python train.py --model="class-conditioned image flow-matching model" --dataset="abstract colour fields from 500 small random pattern networks" --train_examples=101725 --image_size=48 --horizontal_flip=false --conditioning="class" --arch="dit" --objective="flow_matching" --cond_dim=256 --targets=["generator"] --num_classes=500 --cond_dropout=0.1 --logit_normal_time=true --norm="rmsnorm" --hidden_act="swiglu" --head_dim=16 --fused_qkv=false --qk_norm=false --moe="top_k" --num_experts=16 --moe_every=1 --expert_mlp_ratio=0.25 --experts_per_token=2 --shared_expert=false --patch_size=[6, 6] --layers=6 --width=256 --positions="learned" --optimizer="adamw" --learning_rate=0.0012 --beta1=0.95 --beta2=0.95 --eps=1e-06 --max_grad_norm=1.0 --max_steps=26900 --batch_size=128 --epochs=33.8 --lr_schedule="wsd_sqrt" --decay_fraction=0.3 --final_lr_fraction=0.1 --warmup_steps=2690 --weight_decay=0.2
Rows from block 3 of a small class-conditioned image flow-matching model, named by matrix and row number. Rows with one number within an expert belong to one neuron, the router's apart. Each number is 128 + 24 x the weight over its row's rms, rounded and kept within 0 to 255. All counts start at 0.
Before each expert's rows are labels from the 100 images, of 14976 (inputs lightly noised), where the router gives the expert most weight on average: "top examples" is what is common among them. Only what is clearly more common there than usual is listed. The data: abstract colour fields from 500 small random pattern networks. In brackets: how many of the 100.
# router: router (model.blocks.3.mlp.router.weight, 16x256), inputs 0-51
# gate: expert gate (model.blocks.3.mlp.gate, 16x64x256), inputs 0-51
# up: expert up (model.blocks.3.mlp.up, 16x64x256), inputs 0-51
# down: expert down (model.blocks.3.mlp.down, 16x256x64, transposed), outputs 0-51

# expert 8
top examples: smooth (77)
router.8 [107 128 130 158 126 123 123 119 131 134  99 128 122 165 134 127 132  96 126 130  77 162 122 108 142 125 142 132 113 132 145 149 127 103 119 130 121 139 156 155 127 107  98  34 169 111 109 146 104 110 124 109]
gate.0 [155 130 119 154 105  85  99 104 154 119 134 110 137 116 131 121  99  74 144 145 139 109 137 123 138 137 121 133 102 121 117 145 145 168 102 110 144 154 115 108 129 150  87 128 121 117 121 141 125 113 104 103]
up.0 [149 140 129  83 146 134 132  88 144 130 124 111 131 143 107 113 168  98 148 127 148 133 147 159 127  74 115 153  89 154 169 118 158 158 127 141 116 116 119 125 115 115  80 158 124 123  99 143  88 122 102 115]
down.0 [143 138 130 138 101  70 126 104 129 125 127 111 140 125 136 124  92 168 134 124 113 149 143 128 151 116  94 111 165 144 128 127 130  96 129 139 123 138 157  80 132 152 138 117 128 128 132 148 199 106 139 137]
gate.1 [ 99 177 135 191 119  93 144 105 127 139 116 119 114 133 131 123 153 100 128 195 125  85 146 109  84 123 132 105 120 142 109 133 149 135  95 131 142  74 103 120 147 125 138 154  95 129 131 121  86 150 143  74]
up.1 [103 171 119 109 106 123 155 114 122 128 107 126 117 142 160 126 103  96 135 182 153 137 156 158 114 120 124 117 164 137 130 121 152 139 118 154 130  96 124  99 161  82 122 192 109 132  73 142 109 136 124 115]
down.1 [164  87 111  94 116 150 108  74 123 117 118 119 120 168 127 137 124 189 132 174 187  94  80 108  97 101 133 152 164 139 131 105 158 156 130  91 137 145 150 145 148 117  98  85 116 130 178 116 140 142 119 145]
gate.2 [113 112 125  96 114 136 148 113 148 137 129 124 127  84 130 145 162  81 135 113 191 148  87 125  75 116 102 108 103 139 168 114 114 121 160 157 120 109 146 145 116 105 161 156 126 133 128 133 181 129 121 146]
up.2 [107 140 161 122 106 157 146 157 113 122 122 128 115 159 105 105 148  55 137 144 169 155 101 124  90 129 111 119 179 154 176 123 127 131  80 193 148 114 136 113 145 107 107 153 135 151 110 126 180 118 131  99]
down.2 [138 108 146  75 143  92 101 134 130 144 145 130 115 146 128 135 102 113 124 127 163 110 121 137 129 119 113 131 138 126 158 109 125 164 126  64 125 154 145 110 150  93 108  27 120 119 105 120 104 167 127 127]
gate.3 [113 122 144 143 135  90 107 108 144 125 152 131 141 124 124 148 115 111 108 120 152 159 143 169  75 126 149 158  68 133 142 104  97 156 158 163 144 140  91  82 114 114 142 142 101 146 141 148 151 158 127 191]
up.3 [157 137 131 138 141 130 180  95 114 126 135 122 136 110 133 128 121 122 133 143 109 186 110 145  89 128 124 156 105 121 158 148 118 104 131 153 120 142 168 149  96 124 113 144 122 123 101 124 111 157 131 159]
down.3 [ 58  65 100  78 142  78 151 126 126 127 113 122 129 105 139 125 105  84 130 153 167  98 107 111 155 130  88  86 120 131 145 136 119 121 140  44 128 122 150 113 134 102 141 130 112 130 146 130 200 126 129 113]

# expert 9
top examples: smooth (64); mostly green (40)
router.9 [156 153 107 175 117 142  97 155 130 139  87 133 132 109 135 118 157 134 124 142 142 130 138 146 133 122 143 102 172 121 119 134 132  93 141 133 134 115 138 171 116 176 111  97 137 130 100 135  74 130 121 115]
gate.0 [148 114 123 129 141 157 152 153 146 130  96 163 126 130 149 154  94 139 135 142 116 127 101  84 103 124 122 122  61 107 102  83 121 149 137 114 120 157 137 138 106 125  75 150 175 123 115 113 145 151 131 100]
up.0 [129 131 144 151 118 157 124 149 119 120 160  96 120 112 143 130 191 148 119 112 129 122 109 105 138 118 131 138 105 108 115 147 136 124 133 135 149 148 109 125 144 126 168  77 118 115 166 127 118 143 126 129]
down.0 [142 171 100 145 128  98 115 120 152 130 139 110 115 111 131 108 138 147 115 114 143 138 104 112 145 139 113  98 184 147 110 173 183 127 142  94 139 123 106 107 114 141  98 144  82 123 107 134  90 135 119 144]
gate.1 [120 150 111  83 146 138 112 124 119 129 134 124  89 127 134 129 126 146 108 128 143 124  56 120 114 125 131 135 113 119 128 127 139 127 132  63 123 119  70 159 118 106 144 114 141 137 145 119 163 147 147 163]
up.1 [119 141 101 155 120 133 125 115 138 115 141 118 135 139 129 123 109 128 132 152 177 148 155 110 134 135  70 114 102 165  88 110 140 126 166 170 126 119 106  97 113 118 144 158 129 135  73 130  98 128 114 153]
down.1 [152 114 137 146 147 149 122 159 116 120 129 146 111 139 157 116 119 136 108 116  83 138 155 164 116 136 151 105 139  98 121 167 143 116 140 148 113 149 133 157 127  87 116 168 140 124  76 131 116 159 133 157]
gate.2 [101 111 155 134 118 130  80 108 110 135 147 136  87 110 116 131 122 123 127 128 116 125 137 114 148 134  86 153 123 132 121 124 106  67 109 136 128 168 109  92 115 108 122 122 118 125 139 126 180  99 124 143]
up.2 [103 128 196 112 137 125  86  90 141 127 126 127  99 117 110 152 163 133 139 122 148 140 150 135  91 112 107 140  85 129 154 128 107  77 129 134 109 158  85  46 113 108  90 135 141 132 108 116 133 120 132 190]
down.2 [168 117 149  98  93 111 171 107 127 111 140 132  71 102 127 124 125 127 118 119 119 139 107 134 123 123  88 116  68 122 116 155 121 204 152 116 113 121 151  91 149 182 183 168 138 128 138 163 122  84 129  93]
gate.3 [116 136 160 134 107 182 162 104 137 138 121 151 114 100 122 121 151 109 153 130 152 120 112 135  84 123 107 114 112 106 136 172 111 121 202 141 117 148 137 120 117 112  57  98 150 129 119 117 154  99 148 183]
up.3 [127 122 147 131 157 143 116  98 155 112 104 116 111 115 100 103 158 139 141 135 174  74 158 100 131 125 105 119  94 114 135 143 134 105 141 126 105 131 109  78 127 117  93 185 118 108 134 115 146  61 134 139]
down.3 [136 122 141 100  97 116 119 105 116 131 114 142  83 122 132 122 176  42 130 111 140 115 111 130 126 123 108 137  99 100 131 132 133 126 142 137 124  84 141 104 136 145 161  67 114 133 151 134 108  86 125  92]

# expert 12
top examples: fine detail (100)
router.12 [132 145 143  18  99 159 160  91 131 141 133 139 136 155 128 117  44 111 139 128 169 120 148 154 131 126  96 128 133 137 142 126 123 146 125 119 142 118 124 105 135  66 108 189 125 115 110 144 181 121 111 123]
gate.0 [136 129 150 207 111 115 147 190 127 120 143 130 118 143 109 133   3 143 136 118 145 103 134 164 108 128 133 130  95 139 127 122 102 158 119 133 123 136 137 117  97 114 130 161 112 135 155 130 128 124 128 170]
up.0 [130 124 126 141  72 126 121 115 144  79 135 128 134 149 120 113 117 128 183 129 124 124 130 138 119 148 133 106 129 119 123 108 156 144 118 116  42 107 125 137 136 128 126 124 126  92 159 156 138 132 103 116]
down.0 [144 141  91 132  88 135  97 167 112 161 142 135 148 126 139 119 131 148 171 106 161 146 146 112 159 145 138 131 122 128 103 108 148 112  79 132 169 114 163 118 117 133 137 167 124 152 101 156 102 147 136  96]
gate.1 [ 71  44 165  51 134 109 109 111 117 136 143 127 166 128 126 152 117 129  98  79 142 140  85 117 109 137 123 114 141  95 145 153 108 132 137 111 149 135 135 122 115  97 127 138 117 150 138 132 158 137 115 128]
up.1 [160 165 132 147 110 141 142 143 191 102 146 140 113 113 181  82 122  99 184 143 119 125 156 137 140 137 152 157 119 158 101  79 137 125 126 163 136 124 120 137 138 135 129 126 177 124 119 153 120 113 169 147]
down.1 [155 164 162 152 159 145 141 130 166 102 100 124 148 117  81 162 152 129  90 111 154 117 121 136 107 134 114 132 131 107 104 170 131 121  93 129 130 129 139 112 152 128 132 114 111 109 137  98  98 139 154 108]
gate.2 [141 129 134 147  82 115 115 133 152  66 109 144 131 121 131 122  82 116  55 129 135 120 130 108  88  84 132 138 125 103 111 137 128 112 142 139 148 112 104 129 131 142 111 135 103 176 155 125 127 138 128 127]
up.2 [110 134 166 115 157 156 133 132 134 171 124 145 131 143 109 137 203 164 188 141 152 111 135 103 136 156 108 123 134 133 142 134 119 128 145 138 102 108 127 136 132 123 141 106 142 109 103 104 144 121 110 109]
down.2 [145 130 157 140 148 101 140 107 135  98 143 108 139 147 121 124 115  97 179 122 136  93 139 114 138 155 130 137 146 148 141 121 130 101  84 130 148  97  94 130 156 152 117 125 137 158 105 132 154 137 125 151]
gate.3 [134 126 119 120 121 143 147 106 121  70 152 166 130 136 165 135 136 108 153 115 134 133 140 128  91  99 145 133 129 108 128 174 129 121 104 139 185 147 106 127 130 129 128 125 139  92 130 129 138 138 195 132]
up.3 [127 114 149 208 110 155 141 148 122 117 155 144 130 116 139 149 255 144 138 118 131 135 124 130 159 149 131 134 127 134 113 122  93 144 140 120 158 103 149 148 143  69 131 172 100 150 140 102 144 121 134 137]
down.3 [ 84 133 118 142 119 130 137 146 117 162 148 169 138 137 174 146 175 207 134 125 124 160 128  83 113 108 117  96  90 128 137 148 133 124 164 126  85 101 117 122 133 154 137 142 114 153 140 106 129 133  80 138]

# expert 11
top examples: mostly blue (57)
router.11 [ 94 158 135 101 141 128 138  92 139 154 112 122 150 175 101 125 139 134 135 139 153 117 142 142 147 106 146 130 146 145 149 129 141 148 121 129 134  91 101 117 128 123  97 121 153 124 112 144 153 125 127 104]
gate.0 [123 144 135 136 168 187 149 140 188 118  73 121 128 139 136 129 117 111 143 117 117  95 114 142 144  75 130 136 146 199 128 110 116 122 101 101 140 110 105 104 127 140  94 127 145 123 164 149 137 164 119 173]
up.0 [128 133 215 142 128 169 171 104 143 138 118 132 127 120 141 130 102  97 135 118 119 117 125 144  84 114 148 135  40 146 116 118 117 165 161 134 133 102  95 179 126 135 129  96 133 119 135 136 145 175 126 162]
down.0 [118 119 101 136 124 117 129 156  73 130  88 122 105 154 119 131 119 129 138 124  99 112 181  98  81  60 128 138 112 197 137  93 101 136 160 140 118 166 131 126 138 129 166 123 153 124 120 152  95 146 142 183]
gate.1 [111 135 113  91 160  96 158  97 144 122 139 143 131 167 162 137 140 150 126 133 161 126 124 144 105 139 130 155 133  93 155  99 137 144 112 127 119 135 158 178 115  63 170 125 146 154 169 110 114 160 128 182]
up.1 [177 129 141 184 121 116 163 118 122 130 121 121 136 134 119  92 141 133 126 132 145  98 125 126 126 125 145 126 144 133  82 138 159 166 144 158 141  84 123 141 123 230 104 133 116 126 155 157  92 103 124 133]
down.1 [157 107 118 124 128 167 160 174 128 132 126 127 133 119 133 130 161 134 123 130 136  99 111 102 162 124 138 121 137 127 137 117 118 135 107 145 130 114 174 144  99  85 102 104 127 129 114 135 138 120 124 129]
gate.2 [ 69 104 106 111 163 134 182 106 135 141 118 120 110 160 125 160 140 133 137 124 169 130 153 120 123 160 142 124 136 137 134 124  98 104 119 134 158  79  80 103 121 108 154 134 145 167 131  89  60 143 125 107]
up.2 [ 61 100 120 114 191 124 134 133 119 139 139 126  86 152 108 152 111 120 123 132 126 150 156 132 125 149 127 136 101 129 119 107 110 133 118 137 143 145 116 137 126 104 138 148 104 145 128 126 108 140 131 141]
down.2 [ 86 102 145 123  76 161 165 151 117 149 141 120 146  86 153 119 129 116 122 136  94  89 128 103  99 109 118 142 109 120 131 148 140 121 116 123 146 121 121 154 135 129 133 117 144 152 136 128  90 163 131 130]
gate.3 [139 155 105  95 133  34 141 181 131 131 145 141 111 110 114 117 128 118 128 139 115 132 137 129 136 132 140 159 137  79 122  93 138 142  83 120 157 147 151 171 119 135 139  98 128 139 116 111 126 111 127 140]
up.3 [152 152  97  98 131  95 154 168 184 142 125 143 105  74 110 101  75 182 155 123 127 106 137 123 167 137 109 118 117 102 124 105 137 147 100 100 153 128 126 101 135 118 139 100 162 126 112 105 108 114 136  84]
down.3 [117 175  98 114 144  95 117 149 165 136 124 113 164 167 147 130  94  92 109 113 130 117 119 122 166 122  86 135  89 159 160 156 126 126 110 117 153 187 155  85 132 136 148 126 102 123 120 136 110 121 136 149]

# expert 6
top examples: smooth (95); mostly green (49); mostly blue (48); dark (30)
router.6 [128 124 157 175 143 105 113 138 126 126 117 123 128 116 146 120  90 140 132 122 111 145 136  95 137 123 142 117 139 114 115 121 131  91 132  87 129 127 132 147 130 146 134  31 149 130 106 131  80 150 124 115]
gate.0 [153 167  85 123  99 194 147 106  97 115 134 127 123 119 164 101 138 127 147 115 152 128 136 126 142 113  86 141 152 142 115 122 150 147 114 245 182 155 179  89 183 103  70 157 164 127 125 157 183 102 128 184]
up.0 [ 86  97 154 119 143 113 128 111 138 154 103 111 152 116 123 122 157 149 149 135 158 113 117 179 160 138 113 149 133 122 146 147  98 155 126  95  91 147 163 124  90 121 106 109  98 144 123 132 121 106 130  67]
down.0 [131 190 124 154 120 160 111 117 125 131 140 146 153 138 106 127 168 117 143 124 167 116 112 139 109 115 197 160 108 110  87 124 130 131 146 168 132  93 121 132 123 113 114  75 120 137 143 141 167 109 128 129]
gate.1 [102 121 148 118 129 118 140 178 132 110 145 122 140 133 135 141  75 105 106 164 148  93 140 188 115 126  64 111 132 145 154 151 139 108 122 196 125 136 189 126 137 102 157 137 122 134 141 155 121 144 129 133]
up.1 [130 109 142 143 115 102 145 121 123 141 133 138 130 115 130 118 128  98 128 123 121 159 111 150  96 141 104 103 133 163 120 108 142 135 139 140 156 194 123 127 105 123 105 151 114 122 141 150 131 143 133 131]
down.1 [143 123 143 120 126 127 143 214 127 127 128 128 116 134 138 127 112  77 132 119 144 117 108 138 120 116 122 140 109 128 131 118 135 145 163 111 118 138 150 163  96 114 141  78 116 130 124 128  86 137 129 126]
gate.2 [122 174 152  92 110 156 139  90 138 125 116 114 106 115 141 127 157 184 136 107 160 140 113 124 128 139 104  87  95 135 118 129 143 115  71 151 157 144 119 125 111  60 125 214 119 150 105 154 116 129 112 104]
up.2 [ 62  78  94 138 117 181  88 134 119 133 105 125 152 111 132 109 122 170 115 135 156  85 102  78 145 119 128 138 131  99 168 167 131 148 140 111 126 140  73 114 155 125 126 139 142 143 140 122 150 113 126  95]
down.2 [156 179 147 130 116  95 139 126 124 122 107 135 152  97 159 102 128 146 128 119 155 112 173 114 110 146 154 103 136 115 139 147  80 125 164 133 129  89 160 120 153 117 138  88 142 117 105 113  57 127 139 202]
gate.3 [ 87 100 137  71 106 103 168 151 123 141 138 144 155 123 137 106 100 114 148  97 165 152 101 156 117 121  78  71 166 137 146 134 122 168 131 167 140 127 121 131 120  88  95 194 115 144  88 147 161  97 128 115]
up.3 [151  86 105 141 142 160  79 124 111 133 142 126 158 129 134 125  90 138 118 103 124 101 150 162 143 111 109 147 137 127  98 112 130 119 156 103 131 146 182 114  97 117 140  94 132 109 100 149 143 122 118 169]
down.3 [ 72  92 167 149 133 121 121  88 141 139 126 113 114  71 148 133 153 110 118  96  85 123 130 169 141 125 165  58 124 148 114 119 137  81 164 159 134 134  80  92  95 107 149 180 147 141 109 145 214 117 126  87]

# expert 2
top examples: fine detail (43)
router.2 [103 137 133 119  96 109 134 108 121 142 144 145 135 138 107 118 165 122 134 129 161 125 116 119 130 135 127 140 138 138  95 113 106 152 106 129 160 128 126 118 125 125 118 113 120 122 133 122 142 108 122 130]
gate.0 [120 126 129 150 116 141 146 130  87  97 114 145 136 153 151 121 172 123 115 133 154 112 111  49  90 118 142 115 135 131 194 121 178  94 103 171 152 150 101 103 125 120 146 120 107 119 100 142 134 123 122 166]
up.0 [ 89 110 158  96  90 164 147 129 112 120 126 139 142 111 140 120  60  52 124 126 124 170 104  89  92 129 160 134 104 127 152 130 123 117  98 143 164 162 110 137 116  16 135  90 150 137 130 137 106 150 127 162]
down.0 [134 127 136 173 164 136 101 118  78  68 120 118 112  87  89 143 182 127 150 115 125 134 119 112 126 134 125 140 124 125 116 120 124 108 106 108 133  85 156 127 141 118 124 114 142 105 109 119 131 115 129 163]
gate.1 [124 130 134 157  95  93 116 117  38 142 173 156 138 123  94  96 154 111 113 144 137  89 127 117 160 143 125 136 118  56  84 150 122 104 129 115 138 135 118  98 124 146 139 114 107 150 110 107 110 141 150 117]
up.1 [133  97 189 130 114 152 147 129  76 129 140 138 148 161 105 110 129  82 105  98  92 109 111 129 129 165 150 118  46  63 141 166 148 131 164 130 148 103 159 184 101 138 129  89  96 136 103 121 143 127 129 147]
down.1 [122 138 128 117 143  89 136 105 182 123 138 138 136 123 110 121 123 184 113 124 107 176 121 104  96 150 156 132  95  63 156 145 124 132  93 128 128  93 154 148 132 137 112 134 106 119 145  96 135 136 111 110]
gate.2 [125 149  98  75 206 149 112 136 153 131 151 110 126  98 162 132  84 133 137 137  99 110 172 140 139 134 147 140 133 130 114 113 117 118 125  89 119 142 155 142 139  91 157 134 119 125 121 164  91 131 117 156]
up.2 [138 126 134 132  85 133 148 127 102 111 107 149 124 153  99 143 163 115  62 128 115 127 145 107 124 156 150 116 113 144 116 120 129 122 120 181 109 132 105 115 124 127  60 141 123  79 162  84 142 133 140 123]
down.2 [121 117  82 115 159 111 132 112 111 112 138 124 124  98 135 110 196 108 174 144  65 137 113  96 109  97 153 112 137 112 138 150 118 131 128 165 114 120 107 132 146 116 104 113 136 103 161 163 166 137 144 102]
gate.3 [114 103 151 117 140 131 132 126 108 116 138 113 153 109 118 159 124 140 141 143 122 126 185 172 172 117 135 133 103  97 120 132 123 111 125 177 107 153 156 122 120  75 152 130 116 150 119  99  66 144 142 166]
up.3 [114 144  91 128 154 155 152 137 203 118 112 163 120 130 157 123 118  98  89 111 120  95  98 127 123 119 128 146 137 182 107 152 166 113 126 107 109 126 117  86 111 132 132 152 148 119 159 167 154 149 112 180]
down.3 [126 148 146 118 117 106 131 121 203 114 155 100 149 123 117 119 146 122 153 134 146 120  68 122 119 171 113 124 118  65 123 107 126 124 144 119 114 102 151  85 118 125 129 128 110 125 153  87 163 148 101  78]

# expert 3
top examples: fine detail (89)
router.3 [130 150 122  49 103 138 133 111 130 137 126 144 127 131 110 109 146 133 143 129 155 112 131 116 116 130  88 123 147 142 122 117 129 129 138 131 139 127 110 121 142 105 110 242 113 116 128 132 147 125 115 126]
gate.0 [103 124 105 125 146 111 125 137 153 102 135 123 136 117 168 181 107 132 113 141 108 117  95 113 127 128 104 124 101 113 103 107 123 169 148 107 132 116 119 124  94  71 140 112 136 149 123 131 109 154 149 155]
up.0 [126 132 162 135 158 125 155 146 132 117 123 101 120  96 114 119  81 173 135 138 124 152 133  94 150 117  77 146  76 131 108 138 134 105 133  88 154 106 119 157 150 138  77 145  66 147 139 157 134 101 109 160]
down.0 [100 136 158 113 111  99 113 136 147 102 127 153 132 168 135 150  66 129 102 132 138 120 137  81 124 142 124 151  96 142 114 145 131 127 100 115 151 146 109 107  74 130  80 100 200 156  86 122 146 184 100 111]
gate.1 [141 143 111 100 101 134 131 108 120 118 167 116 131 133 136 120 123 125 145 132 135 160 192 110 107  76  88 108 122  93  90 134 152 134 145  63 127 133 148 143 143 132 133 129 173 152 139 153 137  94 104 115]
up.1 [128 127 146 166 113 130 109 106 117 134 114 144 127 120 101 127 103 131 117 114 125  94  63 124 138 174 140 143 160 161 143 120 109 131 117 186 142 118 126 137 129 141 121 130 112 107 123 114 150 122 128 117]
down.1 [114 127 127 107 130 146 143 127 127 158 169 111 128 126 124 138 137 130 153 132 156 136  85 144 142  79 134 135 125  89 157 133 164  92 119 147 123 126 153 124 124 131 136  98 164 108 101 163 148  87 158 142]
gate.2 [158 139 152 129  92 119 109 124 163 144 102 126 116 177 106 119 167  94 104 128 102 111 125 131 127 102 162 159 133 103 121 107 144 117 129 171 102 121 154 124 134 131 144 103  84 125 111 149 134 101 135 160]
up.2 [108 126 113  95 120 134 116 117 132 130 125 134 130 142 133 116   0  86 110 135  87 161 110  95 131 133 126 129 185 127 122 127 156 109 125 134 137 110 139 160 143 116 129  84 146 122 109 134 105 117 127 127]
down.2 [ 90 123 138 139 177 155 120  90 153 118 165 110 133 105 134 138 128 163 145 130  91 188 148 139 105 136  89 169 144 156  94 125 144 129 132 146  99 125  92 142 177 131 134 132 161 113 140 103 118 141 144 115]
gate.3 [158 135 119 156 111 104 100 152 116 138 109 132 136 145 123 100   0 102 117 130 125 149 131 142  71 120 142 145 160 142  88 120 147 139 112 122 157 113 137 135 132 150 101 151 111 120 118 162 108 123 119 133]
up.3 [134 139 119 131 115 147 123  75 131 162  98 188 132 110 152 195 112 102 114 112 130 127 109 130  87 129 112  95 121 118 123  99 109 125 135 134 153 165  96 119 162 126 114 136 151  98 101 127 107 137 133 124]
down.3 [117 133 132  87 131 109 149 107 114 118 119 181 138  94 167 199 128 142 116 110 113 106 133 118 132 116 153 150 141  93 102 122 113 116 101 122 114 126 118 150 105 131 133 143 132 163 138 120 137 135 122 136]

# expert 4
top examples: smooth (88); mostly red (41)
router.4 [135 119 115 190 133 127 137 188 135 144  97 127 124 112 138 121 193 137 137 145 153 137 124 141  87  99 163 123 119 116 110 128 134 102 148 143 130 126 148 140 137 174 114  66 125 124 136 138 109 154 116 135]
gate.0 [106 119 146 125 135  72 139 150 133 142 121 121 115 116 151 118 172 133 135 134 144  72 116 105 133 107 101 112 115 115  68 154 138 108 139 137 107 136 162 174 117 120 101 127 109 150 134 138 109 136 155 114]
up.0 [145 145  87 113 112 147 121 112 130 135 104 122 137 107 117 104 134 149 143  98 183  75 149 181 137 118 114 116 103 137  93 134 135 123 125 109 132 146 123 140 103 136 111 145 113 129 150 122 116 141 132 153]
down.0 [134 137 141 145 107 118 109 113 123 136 124 124 167 126 125 119 132  67 128 126 179 151 112 143 131 106 148 159 148 135 110 157 128 182 171 141 142  99 138 142 159 167 129  63 104 133 129 149 167 140 128 143]
gate.1 [169 166 187 138 118  90  96 124 137 125 132 133 144 140 132 140 122 199 150 168 135 116 111  91 166 124 123 115 154 153 153 125 144  94 149 152 136 117 149  85 139 116 127 180 164 125  79 131 137 158 130 100]
up.1 [ 87 102  85 143 128  87 167 139 113 121 120 102 126 127 110 119 172 130 128  81 110 143 155 125 128 129 104  89  78 137  74 148 135 131  91  76 137 134  97 154 107 128 123 113 114 147 167 131  99  97 150 120]
down.1 [172 144 143 111 138 156 140 159 133 131 135 123 124 120 138 125 127 139 127  86 130 118 115 108 108 126 122 134  90 127 100 144 152 103 119 179 128 134 104 149 134  70 120 114 119 127  80 137 157 145 123  92]
gate.2 [132 143 131 118 131 151 129 139 146 121 123 112 117 157 145 136 140 101 125 112 131 144  88  99 138 151 152  82 123 156 116 169  79 121 164 124  91 109 143 122 116 122 139 123 154 109 130 111 111 151  98 142]
up.2 [124 149 159 119 135 147 122 123 127 114 118 119 127 133 119 117 155 139 110  61 140 131  90 135 115 110 158 148 128 127  96 132 123 193 167 141 119 144  98 124 149 126 122 149 167 126 122 128 114 107 102 143]
down.2 [115 149 120 159 132 135 120 127 131 141 141 121 144 142 133 135 101 146 137 145 135 140 119 173 147 135 138 100 130 135 121 121 146 116 222  94 117 131 122 159 112 199 125 119 133 126 142 138 110 119 105 105]
gate.3 [165 117 142 137 124 109 136 108 107 106 187 128 106 103 130 148 152 161 139 152 102 132 130 182 127 131 109 136 149 128  98  91 151 128 157 125 133 129 195 142  92 112 108  89 137  98  75 155 137  96 127 192]
up.3 [142 139 117 135 115 149 153 124 119 108 177 148 124 122 151 161 134 135 136 141 131  93 152 143 157 164 121 120 132 141 124 100 143 127 165  77 147 103 136 147 142  94  97 184 146 124  50 155 125 122 103 133]
down.3 [ 73  74 106 120 124 153 130 178 139 148 146 125  88 103 117 124 154 119 136 166  98 136  76 115 160 128  71 110 117 146 126 100 152 111 121 156 134 154 100 167 114 145 148 138 144 150 161 141 192 126 129  83]